config.toml
arch = "coatnet"
model = "segmentation model"
dataset = "made-up road signs on poles"
train_examples = 122500
image_size = 48
crop_scale_min = 0.8
horizontal_flip = false
translate = 0.06
rotation_deg = 5
color_jitter = 0.1
cutout = 0.4
num_classes = 5
output_stride = 8
norm = "layernorm"
norm_position = "pre"
activation = "gelu"
mlp_ratio = 4
head_dim = 32
fused_qkv = true
qk_norm = false
parallel_block = false
inner_norm = false
moe = "top_k"
num_experts = 16
moe_every = 2
expert_mlp_ratio = 0.25
experts_per_token = 1
shared_expert = false
patch_size = [2, 2]
depths = [5, 5, 5]
widths = [64, 128, 256]
residual_init = "zero_last"
optimizer = "adamw"
lr = 0.00082
beta1 = 0.9
beta2 = 0.95
eps = 1e-08
steps = 18000
batch_size = 128
epochs = 18.8
lr_schedule = "cosine"
final_lr_fraction = 0.05
warmup_steps = 900
weight_decay = 0.2
Rows from block 9, named by matrix and row number. Rows with one number belong to one channel. Each number is 500 + 50 x the weight over the matrix's rms, rounded and kept within 0 to 999. All counts start at 0. Numbers have three digits each.
# convs0: expand pointwise conv (model.blocks.9.convs.0.weight, 512x128x1x1), inputs 0-63
# convs1: depthwise 3x3 conv (model.blocks.9.convs.1.weight, 512x1x3x3), a 3x3 kernel
# convs2: project pointwise conv (model.blocks.9.convs.2.weight, 128x512x1x1, transposed), outputs 0-63
convs0.5:532489515430523542435536531482554485450472428516448403492496512481505507498487467464421524487516439388474546491483398527535468478534543476539418366519452461469526524558547522575465467454455595
convs0.6:546454519430420484474486446542567518487516555563497532412501471499547444538507553472454514535550544490477515514459497505453578514568455356475501581543502410395481493500518456564598509491532434
convs0.7:463564555669499533438481546606495453510559549456420434436510476415489557520560480506481520568535439473513544456479412459486379560510539453582524492551487563488484596512525372515424532528563494
convs0.8:466462503468472521457512501549498579515527430407464550483487537549423536482465479439451514495516570613440558467502451480528563488508531544455511511539469485476469520510538432511669537570505498
convs0.9:427480513455516452536415577456484487422578506560496590601510535555504548525530471534505537545505580527497553385482435538489523487470432473521533468504490486573465468530554505402513519497523482
convs0.10:580416396478496508452516487484469475563517456491482562557503472520474482516536584444535549445539500536413522472471526442518532503396547523402478475502522503560500500523451477511561475507504434
convs0.11:614416507345538515447497518433474524543408463503554462498597514491468569505421487562460509459472376416529554570517515504463511476432458499522402485488541442463462411559497497543429510493466538
convs0.12:530566465524531445516532500534463520499472378465521475528481518473460492563655504501556433601654497495534497509458543496473501447525474486549473456450469520465472541592622535479474492449484561
convs0.13:492539506432415518419438481651397566475443572555520483464544421466520492479491504475450495470505485412521535429446638489410474616510505509565570491497466493541380570499521475500445488551532439
convs0.14:451543467500444540462473494457517521499556472575511487506542500482476457473553559543483500454426493521517566365499544517478485339509553515442540524449468452499448520591487473541532509487505524
convs0.15:479463525475537473499550527501523469515521431519452401514482515517508453443432564563498462563482474437387533419602486611524415527527557577483479427548543414454557405515432519524509476509488494
convs0.16:457529537563471510455422449552606480480568533553428438465481419495560554499510452483564445503501464446456568520511563492495452451442533486517548572513474484491560480530484440545531549457518602
convs0.17:552527563386448557448602484487462574469481420554523488465588557433514521478494425505418524565452509439606522462433448496479550539528421478506438466466452513557479522567512437533497494473457568
convs0.18:503325517406579517545477499505587513456446520577420569518538550544451492497508528478526534440394540528478489474498477442447571513497503497519558506504441468580476429486521466517553542527488443
convs0.19:522457570551535515372522543512507532513516522514428515547446502613446567447514499506588519540418556404555554558503439522471548540513546517449532506534402606471448477600515461533510524587509523
convs0.20:487541465439498538460415499496519421502452467448494479515510451493490554486451551466539523397529545545500511522495461501464478575579518524472481468546459469541536507333502514493538558534524432
convs0.21:497538389537541515539502462457429462463467504439501469520437464525542433561432494520514405482514427492464520466501461536545406527552495588489489576510525403520521487460463537546403418531453463
convs0.22:484593405472513556522519509566455453458452568492486506466472513499425519428462530443555415550471386434443525548492610524537493530569591492501387437542479522442477563549428437578517504547473532
convs0.23:461499456532452487491541445562450400514415513454439641387475470527532556546482411468480452514520522615553482472498472414530523572531413498523556555428508485609481532534525468429460403562561434
convs0.24:420382442533495468535511427486558454541589567514528517463520511561499467488451573491483584476552519518477473395475565493520539514432537617455494457483469540445475483423447500513582502505550407
convs0.25:505491554492633514447417499512432552615480565498527556539689525508537504459447456458526566445456490491571385425473469451477576430429427583573470506551445502558394424475546458507573547453451477
convs0.26:503496547522526455508483468460525448470484572494476437541500506405379487459533563529609562545523480562576530547504567449495497502459450492489630462411451564517463464480497514419481467530500567
convs0.27:471558478552546523522544510507434450535505514374533426548462491495485433575481527479583440439568482451536525529427402444578461484539502512597485503476418428438510504513521504483558587531538501
convs0.28:458419555437508610499508482512586522406545636471482510525541553499437458465415487532497497515550542454531456523527547454553557506496569519389496542576457468441570470521539485471562498535413407
convs0.29:596437475379494459573482487502429487489541493449519552532572535461569522377470528411494498404473505437476491461537523506436467496540532486455451441529578461547508449505532515478462451455497516
convs0.30:492453435530475395508591533506528444516462479471476450544469550510428432450439492459543519494436504374523450447446553498548544422624491514451454483461508444409540500470484515526465478476539504
convs0.31:478518491482470448460547517491450598546431518532532536567614635446513501468477513535431525511504493513477424456506512539420612438475473487559432420515556468489488427578559473469487449410385518
convs0.32:497510388506490533568420381510457515522528520471488443586526524540512513531452464449570506364575483528494484440469530512554480453476438565524543429589408577523505488495492517478475525494604535
convs0.33:506512461483456495470359477495486513358549550424462407460450495498505464497462553471522482502477539554472510504472511467452418544511552433517561552484475526455457488535445480509552454599478468
convs0.34:457526456544488477604519445536622456462564587517526501549515490489526416453504516440490512554443560502504485496478541526503521431492477489444445543476615478482563488466375476530622501443497398
convs0.35:452495646508539537504479534425496482326490437386467419416496526438453621514426525570528485493491490494455603512546413426480418510413522564382549482443436525572508535502546515472499540476486572
convs0.36:643405604539443558418512545470505494513462504497408505451490492432465520431425459531503551532376483493518505541477518456511515475454477524550431525504435496428486436557453394503449507488518563
convs0.37:595445408425579508456465506498536565550507518518442531581550491578519514552455506537557535455417517435495555419450423454450492523574490507508376471541445436550475486535501433492497480508445398
convs0.38:401533523476490541455491549536575418515489501521460429488622569490477593475516454505502538437484512529495523522479494404472450470488575433432535395484458459487429595488490536420630595419554481
convs0.39:529505455461495472539610539454533532498526448559437449447515472565521489410539501529535456535490413475576485527532534523544529446446508656391515498559464470593567510592562404519549478536546467
convs0.40:501515540532517523405504563499510466480534523516492451531484525426498532494561492447522447575493533432492555407537510492469464393521475513467493482462469429398567608521593453486501599499516512
convs0.41:533488473498492417475552496449489527458595448595500501554520521581556462516540548577612507395515541418472474503543492497506535417488485520408531429411573498419494433466414544524486483492501480
convs0.42:501499462488438513636579465553547486557477501464449524488474609531462508467509459472463522435358432520469498494538533523498511494527634441484539509585527443441543454400471555454517455474565447
convs0.43:573504476516399558454490512466487550486523548493566465560534520536491592492563501584548525527478468362498453485506565538453509500487545494422575496545588477383487414574501484482433459514501528
convs0.44:588435509496489531504512544468528413468513504497438470470417472442518482505632548499510487475490487498547534503516454487556522422394572523582518430470442582568418528624621520521503567541546465
convs0.45:536436496617527539495530528584430524554529488441412438494475481491583548600490490513470488589431479566542479552480459387465508542508430603588540514515512541677437512601493427482547557530499441
convs0.46:508434536462529427547553498545477521584454367515517596573537523530507449491522518525466487449614481506496533491511528527525559465444449494508528439474462469600427436551520536353543449474544473
convs0.47:477402438536522510478530536515541458464483448437447497477508530534519579504596563491504452520519479407495526458513513471512528498473507482447475447515461509515476445549563477493409613459488499
convs0.48:512424566516502603500487487587450461606383523412417576547459526577478530480462476513610552517479583461465525514534420557443436510524520475499502473547495494436523545449586476562458520520500433
convs0.49:516478589468442570437504477514539478522505453445460496436448460505554507476580446455500565470477522494501521503505438490536473470424488479452493462476453576519472503510529477477502453467517496
convs0.50:496517565502532465562481479480478541504470536507500587487417460507484489577413440548465546586549455539512501474593527590589463468428517530559537571497575433594512523463484536548440496537496373
convs0.51:465503479435587504423466533468490443487442466585444548475495525543572574530474448569551550490467541470500470557504508390457451482525493531547485458433432458595521556491539543546527611481510474
convs0.52:462463594509377519509448509544524507544414474387530411430515528488586546531502491486507476420562470389491534354495593499508438496539516417482592522511451553466470505453560452573453531524543577
convs0.53:446479480473472547551425412578563529480601438455460498506547513594476542543454495456522492544506525555481485491478463490572517441542510536446497575502530514504553485575588503541635460453541503
convs0.54:483554515456542524473483531544453618493555499478497439471553550509472549446437508473450449523531490471440479438535469554475498474445481538544427389449542468407518550512536524491538513475408516
convs0.55:435494487446522509518579431486496495583485560587558502468466462537519406599496555449454518449401451521512592450451448562486481516474506497546505490482555522522465433529423480536555457569572472
convs0.56:464447511485526479401484579455582496393486462519509510569514490493503592458522526502536501545625532523419594480549464591524347551525538554547380389487584468531540532566492540475408501431416607
convs0.57:479478542466486540469519493485573393415543532360487418371372449492533512542536532428478451548471497520506580529546522414580453463415533511471572559532470489423501498554500491482503520599551523
convs0.58:474383541484581524484498519481527424521484552461408557493460506474534532450466576466487520402433498452436471476502498446518517547485491608454492474503511462633486509426441476544567532522541427
convs0.59:516459455600431514451476578560511480424573499608478479550454383530521498470630619436473494475550556525497505550495490538480503517560445515531526463513526469553586482504395606609449467483530535
convs0.60:541498518459488464520496579466487557473469477556522455563544545523446518489494488499500464488468469458540439349457509540522485483502599511519487417512489556401493431512482470508496475480462516
convs0.61:501472553415501454508509513483493441513422520484532498495550557484504504434575512495434590471477498529467523461568462609494468605542570541522451497558564360428603482460490514447458525514468558
convs0.62:479510474493470499531433501517574544457601573572487499537503526500504631499455440540577483512424505495591516500497495511475472468694471443553515603539467442481457498541511535498490472557511449
convs0.63:468511538343549507495478519426492539426472534544493502565533523541444460489559506522521448463471424439396511570545563528506457546575477502535515515393471491471450424451515517527530501518471532
convs0.64:504537464402487502502517498400494414453496494411559464496352478464488437565566549526574533566376502420527527442507541479535514521507441482510508619401570453480583531475494519507476517484551464
convs0.65:464435701443495502544516483565468560496492398474560449473472470509525511505499487482468520547477511425511509488560482475536521464463508533529515553523475472482459545551507521546411468507478552
convs0.66:539531460473485521564511402571532452495521460510489522491551473492416451501478474411470507559500495468540527612645622573517494494433556513528562515520512442500613482532544498454529525445516499
convs0.67:542466543479537507468486496556436480546570517465461517430507513436414586487436500507479534525513502432550571482489615441398435514544461529474509458503513466489525580496652513499505521517525498
convs0.68:459600565460478519527426412496465511529460465476538444434512479445454513441515480540510522500444477459528535483504498457482533593525473509374538494506407527532396505479548519463473552488520499
convs0.69:495529524448456501471494548601462649593515526492442529521593530461424507421415432498509469500484453447517454456461599528447535476552502483454502474534491509452414509560597447462490480451408436
convs0.70:498535595494502491464489543485604447478488523571491415487530471586485494544478489538462505585445523442503512422549425477525458462415512467474443509486520565475572535542589456544482564449478545
convs0.71:525474566414502609481453481557443497541438485439439550525475443531533562452472513454514477444432574494482453492563553466460484578462413573530522470522461545605459526609594436466437501572548440
convs0.72:519507562559441511455517567656476526486522474541492528447545503563444587353558409610433514387401539514570428580458561481415521548500488561524473431456442480480439519473533475383539576543558546
convs0.73:550508531441484459389511431454561523484546480592550530500576523433483509561421481509456561608468523445531527536523547527500531404406460503488472508491528543534518467648472461577519459396473581
convs0.74:544567529544485466471488451461504513466500508562393564468489569443548515504516516510504498623419403524521497509534540517485448482477457600427544554548470517513496406521563394527590498485511562
convs0.75:506439517522606490477569544527397487478524490348474492479502455470433469532465443542473529442647515447613474568506524473546478435454455539447566494451445475568467498469433458537465567517496531
convs0.76:474455487493531443491459464538528575472566573572503453485492495499457581498460569447512420414600462511489485584539543567388424456538433526559515511496555448491530441457428536540488455533494458
convs0.77:494523430476488441485436511525567530568540483525497485537485482580452571499476526547498451474510497517479446533565500556469484411498533564553548501502541504506484553420455529466503430482535423
convs0.78:578522536458445514506414545496583445539460586515556571485454425545485508609468578529519504505574525430486533526607433552486500463498551505510480522575537492563541510543418593568510460471549432
convs0.79:497515526431471493514538549533522535507493472515527485467455483442520521480529497503557492551566503437485437464491529543527497400435417453457442489416465515530387540633494511506472476424415558
convs0.80:401550477441464496581522443473515473502530521444495498477472485501487515498579483453580513605525518524491473534529598504515458486494523418505555527479486451432625563428480508484470496464541449
convs0.81:536514491477436480569530413521516535487461449524479430441474519488522468514478512528535524554384496540583506584506544530459508567423492493518565562567443532493507451558538404484483472525514503
convs0.82:521456535527451493533480470505514492465445471508502531411446453510499487494483599574495513481518529553452559501568557558494492563506656455421540500470567446525603531349458505573490475597471478
convs0.83:497535502530470492513583448571473517547498508517455417441536581430518483562425480481575445462460448475501456499428498461554475547538625498536491544530533482519480532490477491532526532498561621
convs0.84:494526590475522530478495531544403541522502469567506519500614527522529596485572478488494594483541520505492432507521429449517622473435456546591463455457458583563425474513569503475507572462501546
convs0.85:514477475634455482440450485522425492513516515463399465515454422486557599481463509524507503418575439440471505506457394444464399531520512588501492491539496488512531529407399476568497583555542477
convs0.86:412512472472539470571604468485483451511433451475490479488500534617467478520484482533509488516561515554535416588574403496496561519429552534439527573439477432495510418532544519493496501476541445
convs0.87:435521539567493464436479408462532455479457566519549532437486458595493512505496586506466539480559483466516498536460515505479549540478530637539498522451471426522508546474415465536420521505468528
convs0.88:528531405461424455515508353586558479511612518600483487530432457496574433553526532449483508622516539499507597469506550511458496542542475476449468505429509518456490534472517474488532454500539448
convs1.5:463436556464495586501535511
convs1.6:521475449480448557499494591
convs1.7:580437504508521515448488532
convs1.8:491492659478478475485489509
convs1.9:508452476577449471509475474
convs1.10:539514545479438522609500511
convs1.11:426479522437588538438490506
convs1.12:547493453516524455457473400
convs1.13:541536590485399506522505491
convs1.14:426496586446495468475485467
convs1.15:438476555506465444510549463
convs1.16:538499548515517500583621540
convs1.17:497484561426403516551531531
convs1.18:425489531507497498569502412
convs1.19:639505478535480459501481480
convs1.20:482427495434388450484439502
convs1.21:492523456522643499442565456
convs1.22:491501528465429577463458582
convs1.23:402410424527566502483497469
convs1.24:445484446484494562435513584
convs1.25:387509532492540503536504392
convs1.26:542505471561419473530460455
convs1.27:505474578501555509649499487
convs1.28:417509468480515422540527426
convs1.29:522549537534456539534535536
convs1.30:504475531462397479581513514
convs1.31:435490445496613498454482448
convs1.32:485466493504630534498560519
convs1.33:460452447507490493553553557
convs1.34:431488391487508464441504574
convs1.35:555510432589485414525525543
convs1.36:450477509470603525468517471
convs1.37:568548558461484498418478488
convs1.38:609554451545542467483477488
convs1.39:560612592506475500504492502
convs1.40:504471394435466461403484517
convs1.41:514533542504554487600546462
convs1.42:462460472568481551443472445
convs1.43:377477444454573513471554455
convs1.44:480489574500453544513465487
convs1.45:597521555551418480483485541
convs1.46:511520568510596489528512489
convs1.47:495504541551432514573431518
convs1.48:543559493588454462493481468
convs1.49:474485504477658515491493489
convs1.50:452487482465469456590527442
convs1.51:440443457540533529516565490
convs1.52:477513538493460602455443596
convs1.53:476487592481478468447457502
convs1.54:548517542486342487531475524
convs1.55:601480551473464475461553453
convs1.56:376460480532473498564479485
convs1.57:429463444473568505433528393
convs1.58:471480591491522487596481484
convs1.59:467566586531515484575509480
convs1.60:480436506497608516501500486
convs1.61:420419458514555486524489504
convs1.62:489466502476704444493575528
convs1.63:529557467447413492498450488
convs1.64:511464645512569521524493483
convs1.65:546475489654484475496454469
convs1.66:511490522529441503511569566
convs1.67:520497572510401513568499550
convs1.68:424518510444564475480518478
convs1.69:553548557493398479519454521
convs1.70:492544504448388442497546493
convs1.71:415498583490542501557517438
convs1.72:445464573468471566483492516
convs1.73:502534519470457529406441518
convs1.74:471548538513612590513569529
convs1.75:470520496475425522631522506
convs1.76:497482505548411530499438540
convs1.77:470507485477420544513548437
convs1.78:613511505495476469504516586
convs1.79:436469453461528482470470443
convs1.80:469511497457540510496546643
convs1.81:489569525570594589516567555
convs1.82:437426458439510427460458459
convs1.83:483441511535413564499452499
convs1.84:498505379523548522408488519
convs1.85:499502486488555466525652492
convs1.86:447541461541448511440481474
convs1.87:524488467488553440459483579
convs1.88:489480582485524484623511491
convs2.5:494573524512512492600594472501442526532514475488519572462554535506477452524497521480494510553422533418488458483551498582488484540516503457538514514499496528462486539549456501450490499539520470
convs2.6:556477428491546513452535506568460538523473542483475535511522500413516445498526494458550517499422486470467449552502441533375561502458456460500519518502446535401511398506510460438604448539592567
convs2.7:513484408539471510476513522414455528565578512458529422485452488500594492512450530577515428572551517529497598460521519503443492537448409557453478510446586448546448483461534493546543505498481466
convs2.8:451528505499470438567535528531543505351551510512534433538542434513505509510493460438443550556487516486531566587470411431519488550532425522451497540617468524522507488424430446466494585495488538
convs2.9:513487482431457472477443500510436435650592519467511427427552518419448542510439467569627574520456543495555548477496445473479442469491554519512376528537542502518458452520486500555553500442469398
convs2.10:481425418472498473455471544437559468555483442492493444466546501410504588498518488472536515476539536472550447584493562434509442487488542538602496462523493488503488463454493508506548537480438453
convs2.11:459449534471446459515519456465552506517456534467538499546461461512450446488520519590507454517476478383469515490510400457489561416511537496451565545498562488482519492461486491493469519531449525
convs2.12:573543511554442405459512539465490575543419391549573462453459552547545470442450549524484547441494439480463458530524560503517604436545510541581491478528425481490444563514489494591534390413485595
convs2.13:525402475507563512501557517587483432438534362479524528605464562527575465496497429481544469538533470586548518495452562514405472372476462443492519505565398540518601412459502505496476475455616543
convs2.14:514452469550494448511455418489460555504530442485514406534483542533457484523459465468577456433500453585500490544395495456510498520495543583591520533588521526602550515488536525539464570468529487
convs2.15:508529504608545488506487447529409569432431461514563563469532513598446521546566531534497453455517459563491426524492576513428598451482584535594545413456600493587500412452546502493368488536543561
convs2.16:487455569434549524552435494532513534468594589579465520542579490502513521451527472486505496423547579479528495527531443509570510567493529394556504518488513586477495573463524478430526575535463468
convs2.17:418538506518414475547517460506456498537518443437527518531586416509528432383451527460604505503503537472510466524532574519359459594534500475546479454442540570468506508459420542466454548589478456
convs2.18:372554486400466410440514548562434538536574485499489463572436514489491467512523502530491455491550561525494592467432527416506472480461497523435489486454444396427547455430429508556506514510427480
convs2.19:523380513513535482489488418427518463642471530503474470479458618495507489495416489555525377462482524453506462519516586433482480421499588466562533586426580479495500508522511508445548551441491502
convs2.20:589535509561516433457492445577400527594529444480573496499534458533532374386548524460543577560540523397509504436562458488466487511503507560519456418481449516398448551560514525504472473508537530
convs2.21:476423500551534509526492523506551479460573555476525470560501501508502557515514480488475491604540525516516526560447528436541465467495506421562476460479469376515487450480499521435513520438531468
convs2.22:539552554442510565518626506474449537423549421489571484501522567474482533528484502603500598535383569463460419464524517544499505428480396502387505517562554544506496539560445477405520447549485541
convs2.23:460526498494398468434575541564570411453396546459434419598630533429498543500473462439510507495472469575462477561442521453493530517553523505506463458562480477548543511502522529468488467488479446
convs2.24:582660528459499534526507511493596472541507601565496498480552484578568452449511568510479564473501484465505590478537417551513502570557577554502465524514631550380439598574498501512571468501462573
convs2.25:443475661392322468511497466474578573513502446495515413608452561581373465479407496568442512499497458483544552424518552405503522519558505558420553536581534481490557508498509541532450433428488464
convs2.26:451504486539436442473441512518435512503552522468535549507596493499498443498564477464445534551492485425492526577447523465468484525473445425541498445450498419581528491499504474467436471496515484
convs2.27:469506457610534494448552501557472511555476491466439574514521459477605506443404500494541481462549465461504480554509536552401558449475478456521478491466428542505510450470472512555531525492510430
convs2.28:523505438485430449422521507552510581547504426535552414493412512446504500600460516565460533492525527584525510413460511394486450471473419575479456549604464510460476444484500471522516481454525466
convs2.29:518512418494512511503603524528477440556516466487513467482621472398548477455529455456501468401563532440531466589459462535491497494512491416533494525474474494491524500403421437483585502583432466
convs2.30:505534453480498525516513524453551460544516522541519602463592412466611556527491514452428514517482529546576543497456572553536500560405537406588522433466532460502430567509461478418547547555521441
convs2.31:606470546412541531466550469464443637541488478547504451454422641526445574633513525557419529568442454436470502452459435456554570386457511529371581554686431448518511434549581463553537450346712557
convs2.32:477510472531546530537463508518558516574577554455432498466560529552531493486528455463499561540494627388521560527518435493561462483493517513547455389534470485479447519523506541514608519502542490
convs2.33:501536557493609503500457569573464534498502527492443540564512487477503544427488543487541537484539502526501539513550545578532502562499497486599597488507478549555468569508495562460560563531391498
convs2.34:465496497461563563527482528540465510404420503480483460532438543385542556517432593501540466507481470612431504492428494556463547514475521595465412512510509524565484448502513505577545510442506487
convs2.35:483458426544478436462435532542540471570515579456454488424643473462582543419479439400583552515545535473548574456605530469557484439569544531522537448462503472443475585479440512445484539518454469
convs2.36:504454649545479570535457380528553445608475470571442483529488474518488554493481524580547510490409567481435481527488471499523509459486546513458553555539567512459445459520511512537503516513536483
convs2.37:513419540560528504490488547564516465446572537476516529588552398516607506513485424463487430530506545586506575498527537465555448568432480428507533505415460495582580477422500484484504538557507592
convs2.38:499450413497460484468455622520487458429565553379565516489615452454490442441553466438495536549595434508502518443472550546509519487521435580517424420465499449501478578524481461433467447495519412
convs2.39:479537494466522503531502397487551445513452410596486512542452587497525577504401510455492378477455504452485358503480432448493439470502593458520534627498538507580510436466548547432551531510352481
convs2.40:397611491387470462477493536512538525496547510520567469461505527453496416470479500532484493534498569583516432527474504422493488520617489485530507556578461517434504603487454444499582406435503492
convs2.41:478506567497435517510540477501482525503500472526509419471537525477448417440454445543495512493520551502534481509465498472478510434476517445438509538557485561430497567466431487551487419464532499
convs2.42:456576608429484515614498383543423546444572581511434509551508465476542539501466466493499487515581520502544623524564567495546541528492522452431525516536524507437443573513477536421570441524542443
convs2.43:456512527449517554578430390454442536542491536486526467494462535559455580531440495613498529485532515436496475406483441477531517443541483563418517598491502520427461545561535496542454496513519499
convs2.44:556507554502548554535554501518513557511512514479448506518466479500466505454494583527495523542519453341433423466555485592473513507534490534517501494506579525458481452554432531492536593484486526
convs2.45:486513548555515500536511418482470606499509511539580598457382470541481546521477553579453497530566483375496520463535507510497489477495510580481524516491499511482449444516546465575482502484592557
convs2.46:545443528481466428440580545449477468595433387533588437503492489431512457454398514550511518477587531433503442492498533474465535467486511515528497472500499504506410488473510536555553498474496528
convs2.47:500512487455505486465518511514463437508445466474515531459467494461406509455437520495539512537488484586497458480472457536406537438382506542475462488578481528487472446495516540546494519479551474
convs2.48:465510515455500529516436491443521419560473456383548502525482462466505493490480535522464492454498407522513519517446558518500521404424567523423427487522514462461599514477430499427557453484360504
convs2.49:513522558501528517591547534566530492529549508511463498547478532520471514468372530546519488501474531503404498475524505559468565448449548591460498464559476603535415499564533560506492528511495448
convs2.50:502471559442438442428544458510482517458486447520568496512459484433424423532459505567470419419497625431463495407541489387455606508499421594435520535518452480427457404507455457472485474426519503
convs2.51:397550445462536426384477502478500527509550562502429506495551476407481486568593506436482543518506479485489462436423523537501507539576472520525483471593472448504544543521528466465573481574601469
convs2.52:487485512564459542552459533473536409567539604532486631542505550538563536479550496469459392478562545443551449457486493502414442569509576508571436529497469553532518508537586540577478469487555431
convs2.53:519535477447486460479504492512500543393510521485509463498475444513466476518472397529474500485473478514475547645496425421528495539509405508500544567490472469557618514463439413501523554506487543
convs2.54:456471485518459419503573539521530450482481515447457441496582524458573414408479493496526502411572543459532495527482572502450503486560481547526463479400555521534516522490410463495507546549435406
convs2.55:487452495541516455464532558474413479591493408485459464554528546555530502518496516521547457446464546466476561521476480459472496501519412504511501488516512463441529555448449541416440489472482522
convs2.56:537482506547579490548579448586446520452443505470547536506448531519451517524450461494507464511455515613488517511524500575482532451526512580515529541563486490532487423491547497548445499509590521
convs2.57:474518439523472498498519388429458438434439585526521438452594576508551570591475448505416484529496533515490489457459451429519537509482574499467501493540498490495490540511573542493443377509648479
convs2.58:447507466483495477460564469564451506477455569422475458469480482505505498583523434540417510495537553558512546436429498462539492533606488469479548511517409440473549442422464455445538500590457515
convs2.59:597452475545425555530405428424470531467581439517435531561512467507473520639477461509438442512505494517533612508369507484582504563436495533452472461580482414564553568489523553420547569516545492
convs2.60:559571515525465487439467476487453493487492431581502571442508516470470544500505468443491569523367550481527493438473407499424508515468410477441502505536459558443470457574518548529436476539573549
convs2.61:460493501524528478418503473575516508361483423493575550587502537615546483529536452459479400452464448557526539523464541463436543457490428511508553502488384462528602363480535517554493589503557584
convs2.62:551528438501396494516515506438454501484567514402508532406570536614531395416584512455534536450416543496548486571553525484464533580509520574513446482468458619547555535541548539580421479514461463
convs2.63:516494525533505544458518563531480567467488431441468513554437591524539497495419569393530520502517528574466443510532641575483592488417496512502427493506513510586513573499530511595425475466539461
convs2.64:521534584464413523559557525541543521492522526502557575470497504516497531466485499492513544519391517504546461499483459513532475567539526438556501494529560457441541579499425470473413569468448441
convs2.65:456448525464524503453462455484549490526558470560493517470478482488655547598597515505447495400538506463566568480431594475608510552487532482519559499440468398502520517426476500451534539526485513
convs2.66:427503422480543474471585500502509424584501588566508446410559496427535535521587429486463528346549591434635496508525436456515544545574459467560528529441559465432459409478421358499600580491461475
convs2.67:529537468549539524473500487545509402492562511440531580565535400507529546462509474391563526536479510531471474506461528542403426422492464549512475487511499531453460475460520496479425503562492547
convs2.68:476530486478491489457548522503496507553539584395510483426546533469378396501516497512496589552449542424486458485504364506452449600483405516477489438520565542578463586504529420493419469542479554
convs2.69:476500426554450449494492563695566419447541460486571490554500495520534412405516481419580421520565500571490481531548623490395472493472394398542517442440469541520579463405396539479525560483458583
convs2.70:472460505419430444502541498432493460525510494477504426489478526477508488508558420493486540449519535513560543509462419480571576534595474425464482527500495391477519432430444451509494553534466498
convs2.71:463437591443406467454477425468605507518556502429511411586512464497561451496519549528486476583454480444453601457460463352514403514571525524474545561514570501478622561448521473546519534543531551
convs2.72:575424477552466514454499523497503482510548546393544598577583422452483463405599460430521526544530420515500453429484555545505444481490457536546468423453518516519468546544518477503409544567466405
convs2.73:513514570483490442598495470608443506507479484477474508537443483537499517546459517445570427486520525489447488567539512470539517525467490488484528590513538517526457531483482508485512540481420579
convs2.74:429505523498509560574496494483575391479423473549467489563426416386548545560453491496501435448462559570514427607528528500551525441482640503431562588532547532415474461454497555557496547525408444
convs2.75:464412516519413514470408597526523472502554461531414392524578458445584545438421443462517506494519573499541566478503525480544498521487437456507496469501472463518466519488471476494626527457465535
convs2.76:556556492533489533514579538600366465502423468437509472512508577578493456429413563535580550540435493569425447397589479635466541456560537604530422544553497544613477536520542583536446519547520473
convs2.77:481508511559495537499553465481529490519457421539542623489532575635502474488482592515494504517431470495407500430526585539424511500482527646448587512522491530562473593600571521482379519499569564
convs2.78:423596575485421493521442415401539601505552423581534418524444516502511485551576503455420588535475507540559498484460545465540410566539524508505460523507516511490478454545493515481422436471515496
convs2.79:490565448489456398461582462491417541585483464512550490361517517447471415505448476432474567443545517428536465529470507476508553483569485492505419495573432489421455523513417389532484441473503455
convs2.80:453415516479460518491488539498532513540438539522445482454599543445486579526567481399477526503542468418577433515470538454482452493498495537492446520539517514471517520494511431476463575553477539
convs2.81:375575533530462571518439482507540403486479474556488393517434386470616559444417424530461413504479553548480624515477501448539491418520579424383583536555576468388563488444396491562511489538422501
convs2.82:576506643441488512474575460549435469551506439503490475521544455543425452472426429576490525415573444393531546429517469481481576420480524591399501523521436508380428440522448466460560532580495481
convs2.83:487486464527508393473401424574527443496534541509579374468507445443414461490417386524520462483562418586526505443457444443583498465458557469468527532551481464504510429494512461588516522523483436
convs2.84:591474509524587505535487464408473591534514450520512555487363563486448549583524549489439541474480499524554376549489479523546563452421554483557577504459492553544441477503504463515553514456563507
convs2.85:553504510430532558525564606534529458539521480466475471442581460441537492503508465522465472428520506460550555482500469473586507543509483440487461603442434441504530556478440430478543550542402521
convs2.86:582612488610453512501443479551493550464527516505412563513520487577546607530535565452487506632483488481472463428528594474456532468438536541511497492519536578525549428555530562465446559449517472
convs2.87:559502454499424536521478433457465454572475441523487571476478536549513487488471597484592544572470502521489502458528524555390447457527530600549500533450446494477483493600571592527416488457508468
convs2.88:539485554423500529589493418471531487394537582622491431476483434504486494524588473501527490533493526504529502507471388416477576494518526455536553491502576581437471464516504490445481564536528423